config.toml
arch = "ecapa_tdnn"
dataset = "telephone keypad tones over noise or synthetic speech"
input = "log_mel"
win_length = 400
norm = "batchnorm"
activation = "gelu"
widths = [384]
optimizer = "soap"
beta2 = 0.99
shampoo_beta = 0.99
eps = 1e-08
precondition_frequency = 50
max_precond_dim = 1024
grad_clip = 0.5
steps = 9400
Rows from block 2, named by matrix and row number. Each number is 128 + 24 x the weight over the matrix's rms, rounded and kept within 0 to 255. All counts start at 0. Numbers have three digits each.
# mid20: scale 3 width-3 conv, dilation 4 (model.blocks.2.mid.2.0.weight, 96x96x3), inputs 32-47, a 3 kernel for each
mid20.0:111140101142113106117116146104132098131137111143139112125139142119103116163079148135110133138149103154142118095171109138083116151118130102126106
mid20.1:168096149117128122150117114135078118172146111109115136153130118089177119195132102129140146136097133117111143135123130129131125092118111120122123
mid20.2:115112139154164128137157137146113123104135095140115124139126108101140119121127106126134131133134136160153127133156115141102162119138184106128124
mid20.3:182111105128125119144114116111116118136091174117137141152136170138113142113113118115139163156089151094114143131201162139124140121131129100134077
mid20.4:110131158155099136130137130109132120110107163118172085094151099139151107104176077185124150105124090100125137117121177127138118094123107113125127
mid20.5:042162168121138128140119115125123126121098101120160118134122158109125147097133147147120130106115108088106123140149169138135087125126121119132131
mid20.6:110122155139139114127136112154108066138125132130132113127151066079153144093071082126139133128084147165143117119142169142111112118162123132148153
mid20.7:134142185092124137113139104110112100132142113170127134140133122104141133159133158143119097153102147153131126112136117104139103124112110122120163
mid20.8:131127103150139122155155121138130145108117134139130110111082188141147140155140118147153106150122119149125119118121117123097108158100100118158104
mid20.9:086118140127142130135155174122144143139121131132120126111128158115130142178112146106138138126096131143145147125099127111144112115150115116140123
mid20.10:120133121125096148173109132154146120084140129110121103125132098132158106145117145108108127138124151142104134165118148128139109097118122168104147
mid20.11:116171129103099155177156150141129127133074135146180189135136169161117117133106126104142063117116128123089117118115101143143108142176158124117141
mid20.12:130127115144143075142113161146113165116118057142138127134129110066165086219091128155146141066106116120122135142107120131127147098111099107138098
mid20.13:125144154164117099116086115119169162140107150108124143145134108120154105112122171134148122149144137134152134130146183148094142132106096140087100
mid20.14:155152125133110121118135140118135169126125095099137104134078093129105132026132137132109148072128187120120150098121152076109168130085151150127121
mid20.15:113152099156101127141115156124136111133125097143136089087171158098111117127142182207148124108168111113133132188106136137145110133116102134147106
mid20.16:106155156130104160109142172111153094159153136152130111096115104104181088104117112143128092088142122178119131164140127143121159167143155115131119
mid20.17:112142128121156136108133104095135114134118137154130126105097181105105097255139113120106128123104084153102130100121128143086129119146136142133125
mid20.18:145106135115102124150107132153169114068137132125148132122125157155108159191130116128125127143109154147132106128142157145106167094165105133129116
mid20.19:128116115134160115138145137123086148163090105087120160095117088100160104122118127148111116137114125139114148099128089155128125127103141151108115
mid20.20:164132100091132139139118127083122139115175109113119125096125200098145150151112146135101118146130134139116111109130088109137104167113139123133137
mid20.21:170089177164098074082146084129122081140081111125116115122116177088141104060109168150153106114135122144131158140084168134130122101163128107109136
mid20.22:135154104102174148126126118109132124138172124147126131132104109118096157116119141106156134175101123162129144132169141131169104139178128150146145
mid20.23:112107110087121115116116142151113089125108127137089152107107140111114128084153133134134129100163150176162111142119152098141143141114142149119133
mid20.24:172142124173092115144108117139175111125131153139105135093166115079137107124112103133119123113129144145090112146140118122145118125123113134098115
mid20.25:097119117133130142138145134113147119114066107116140127113123132186120110035138142179143135074131124159117144141126105165149109069128123131097130
mid20.26:110109109145099140111145082102161099128132130151174128137095115102127157145138137115098112116154118137070111147128129080118145143155070141136077
mid20.27:115150117105102130124109130149114075197132100118083143139084148128098116114081120132115145143141103130142173124160099112168127116090153131120094
mid20.28:117159132112159116209110168106144126123162121104152146100118128114142113139118152114130117102098125087138124118137112112157104130152150098133123
mid20.29:114112168121143109127111149156157114130071072161149178134115093149115117108107143145129143151140128129141109143097180162120124112125118138090101
mid20.30:151121126138104139175117113167099127148085113186130113125130097103124145118156116152186115120115125145105116102102153078153124117099105072102128
mid20.31:129161150110113139114207143124137118151128123098148110158131113128129115130101094117141113127093114111102129123127099122105155068139097079158102
mid20.32:117166113104088138144181148176106088165104086153140149127160142087139102102116159140082116104146118143107118117139159145111147143107120162091098
mid20.33:159129115139152144131087116177127093147087099149138109148122104092141086102134120140114129105147163109094134137144147135091116122143121135119115
mid20.34:126119112136081151169095146141063138146140125143136115126087181149099112157115107104111124125138113138223112116121095127085115104129149112109170
mid20.35:183154124190140086177108106133126097176113081152118153137145124134131116122131101141094133111166123150110132122154146159110158083143124133157095
mid20.36:115161140134130189133157102101131122093106150149149113139171102097107141102132156145137141086149166119113143111125126095116133159147131101120079
mid20.37:105136197164144124133142121131118111186130107144116152193124092130125124089119171135130151249102074185117150138144113173122139129155134137131141
mid20.38:135115110122087128118155160156170069151135115121152156149157139108122159120117114110120122107132130142090158088132105110093144075148113101131105
mid20.39:113131131117123144106103128152121128136126141158115088141132142103133143122148098159131144156073122078136128139119113099106185114099095166093077
mid20.40:091130122149155131123134134111153084146160127086131110117163152122111095119171136147094142105213081166147114127117124151103091117156121108099155
mid20.41:119121133123142092129126105128120128088103118121165125136130170132123144169103113112138126193121157122108124178083148114131101117148085081139135
mid20.42:153081121108121120146144114149096130188097114149139116132142112216099140184141104123116161109123117072094135104126114126104133137110103124109122
mid20.43:145138139117112091144157133098143130183105104159132130142183091126144154154144112154119112153126101135101133135136138109110142137113117067128134
mid20.44:147126122121158122120135112123143128125120126147154168103119131158100102138121127134127125124120129141091144158111144129123124109098102137113111
mid20.45:082138095139128170120134139123193131103150130129148155114127144157100134058118153144092094152089082115082131078146126152102098163126109128145130
mid20.46:125146127127126137112127131137148105122134086130168138148118114120112139142126132127135114126138138123111132155165113126129130112101111129111104
mid20.47:164164147113138153156105134088123144137142120165080130152146124138115149231079120149126098182089154145127141140131108133148142165085131125122117
mid20.48:113097107104110092147123149130080110131100089135109101150102111095191149198108122138133112124151105089117126132085103121161143131156113172108142
mid20.49:162139115121145203156125119118115118081116104124114121130108151139127157196113139106107158169105067157081147173127153140094110123119111140129112
mid20.50:118165108068148179190134114175122094098145103121101149151176168161139131156125129157121095146113107086137132128135145134116129115093140114118100
mid20.51:158131142114126098125130102147094148122125127140106115124108088123088085079097176153180143133123160129122119119123137128122119132077108128130149
mid20.52:180112130098151123137131111151127161107104068111125111099129099154106118118154156134117140068121185033128164177109146151103124108117135110092143
mid20.53:090148142116150134135117089141126125148100101145165141102137109143121085162118130144120144145127128102124158164108121090142142106098115138158099
mid20.54:121128134114140124140101174108151149111164122108186078169124111119122136123096118148128074134144118171160119120097122111133155130158092110143124
mid20.55:086124087097123151194107126119142129152100132156126161124146116129162098104158147124131128132153132158119094164121118117154140080145149167113172
mid20.56:120125109131119126142120125130149103142160123140150151131120137154107111128134145128155147144136119117125135156156165145133124140110143145133097
mid20.57:136128181124119127116159130111091135109136101126198121119127088147182107142101141115091114113143110092142155155124106120152106131141098129126090
mid20.58:124135119151068143153116118174117126163133164138142154112125147134157124146138110128115115150112120117171110122125166138093092136130114126135138
mid20.59:105127144117147119129154120098162127142121121150118122117159102132143121193098098134101137107152108167131085122146128121083140117134104130085119
mid20.60:122141137049116124157153144163103100110115112156162113156149146170136102193130113142135162134121127155144148162138115106130132095116127143164110
mid20.61:093141142126154106141140064147083137131138151096075102124100170151099111094144133138141098131140124156156082145124086115154126157115131077136103
mid20.62:098134097126125162171111136123121115174104111122123154103126117169159152133110120114121117117138111207134121109146121133152133142146134129142180
mid20.63:125111128100129135151106153151145146126123138140111181101115121083098109108100092133130148034148171109122116136146120139131207124122117116125126
mid20.64:140137116086160142097118095126145124123134153171153137096112120114107171138124093144132110115148121109108147119140103098169165168096132119163100
mid20.65:103143130118116136121137082134136130112098126135141178108122106127093148123099126133113133141114140086144126187182146120128116124109105124137163
mid20.66:107147120094137197089102135123150130099124145098143110143115134125156132123118172173150070138116141112122153138143156101135167111103149118106106
mid20.67:143099116099136095101124131147153116163120123138127149109112116075158133141159135152130148167198093105112144115140118155147080102120128131124135
mid20.68:123138134119138099110099133117152111112163077131109112117127158149101124110145127146102143126141108108176120161174137136144128149092127166117154
mid20.69:107110129139139134153143110106147138148109118111140160127141121123144121192126126146143151129131135147108118119119160155156090127097118116118141
mid20.70:089105164159136085132122123134104106124094118144132137136158128104166115074153143178119121126117104134128104173140203161105148050146067091115144
mid20.71:147155155140084136159097134137095108140123102107156111152109124120119102130161135157108101160124128116089131170125126137125146141133129133117139
mid20.72:166185120108130159144143156091127119129135082131162093151148127072174099125140230123122065071153169102122142125126149114085140123155095123137165
mid20.73:180107126146134120141139117126161139120106119136148107162107168110121095080105122120121129103202082141094142128108142137137116135100123153112110
mid20.74:164102174120148143114107126129124141114097104132143116124116086100131114089110140120116114133153107139116130129123144093112136120118137126130153
mid20.75:149114140150091110144107120118141148105134133140118106120099126146143087125115091098150096137103127155103130155132171117099129148116111150132145
mid20.76:122146105107155129101142127082111134142114103120146124123125054119158097141154140145107161230134072206151126144098171118144121143162136159097128
mid20.77:096134085129137107106110122163118128142142146135136109086139126091103103188128116132124080084159133126099148086173104132131080133100118132110166
mid20.78:173136090131142119162097166100100137100181122165126136103115134123151134101115159122102118142120112179129118097100110146140103126099117145095131
mid20.79:157145129160108158130094120151125145181127112133141140101133115134136144111134133117152100122099121125151184113120120120122142151105109145125142
mid20.80:116124147086124139079134128112114128100128130138198138115127091158127102136124087127143148111157124156147129145156147106122141113171127100125146
mid20.81:152139149117130109122114124134079182115108145140149104140147089157097085084125137146118111132146124148113137161138127133126109124118120141146088
mid20.82:099137133069126138113137132128127076069107189105141128136135124094180089139132131120126120152115154109191136113112116114091135070139095171097133
mid20.83:112110146121110104086131114129161123094173110117179150117150121162152143141158150100063150121109144121121121147180177144139107127151153119133146
mid20.84:113115156145133115109114119102150148081139115119159134106174091153137052144125093122124115097120106112102127142123095089134123187128120135134144
mid20.85:128117159106109137143175130110146119177148163093120161118151112113134117119111148105101140122111138139139145101187096120107159135155164135118127
mid20.86:135133111153115102095150132111151111127095160123159132129105139116121135079124157108137104132139147140115083106095155167102104193147155112108083
mid20.87:126134141132150123121116177131113109096115113094128139125148146115164145076153127130111155064147107148104125118128135130140098134156093160150144
mid20.88:109148141121117112085207157150112094134125097132100124086135140109096117103095136155079149132148114091088120141164119113135136109118123151153107
mid20.89:133128121173136105134119123117148108138109122129125134122137104152116102109095116180108112142127149112092098137119112127109116117115111129116145
mid20.90:155108143112132132096129156127111194110157060152097133136087100142146119099126172128107117048151101135115123144142089140168142164107124140119133
mid20.91:164105159187146109177116144134154098154150120170152175126124118145153131130114130130134136142123123133136120158131140139101172107140102126149132
mid20.92:171098168158141134134132129135127175125121140140142120158078133118131118075119157134122129139125147162106120116115092099133103134114140127128129
mid20.93:090133160131136129093135159133097181124080120096164151128160150140153124130122145108139117133133087094106117152097147101121073109152078102144103
mid20.94:083143174130115135163108130164121117128122115124113152139129113125118086154124137115101121120145124126127167125138105092124064132118172169129114
mid20.95:163144131140144152160103129107128128112151119113114108125099168096088114133124101146172108103141148133100148136101130120145111164124102104124107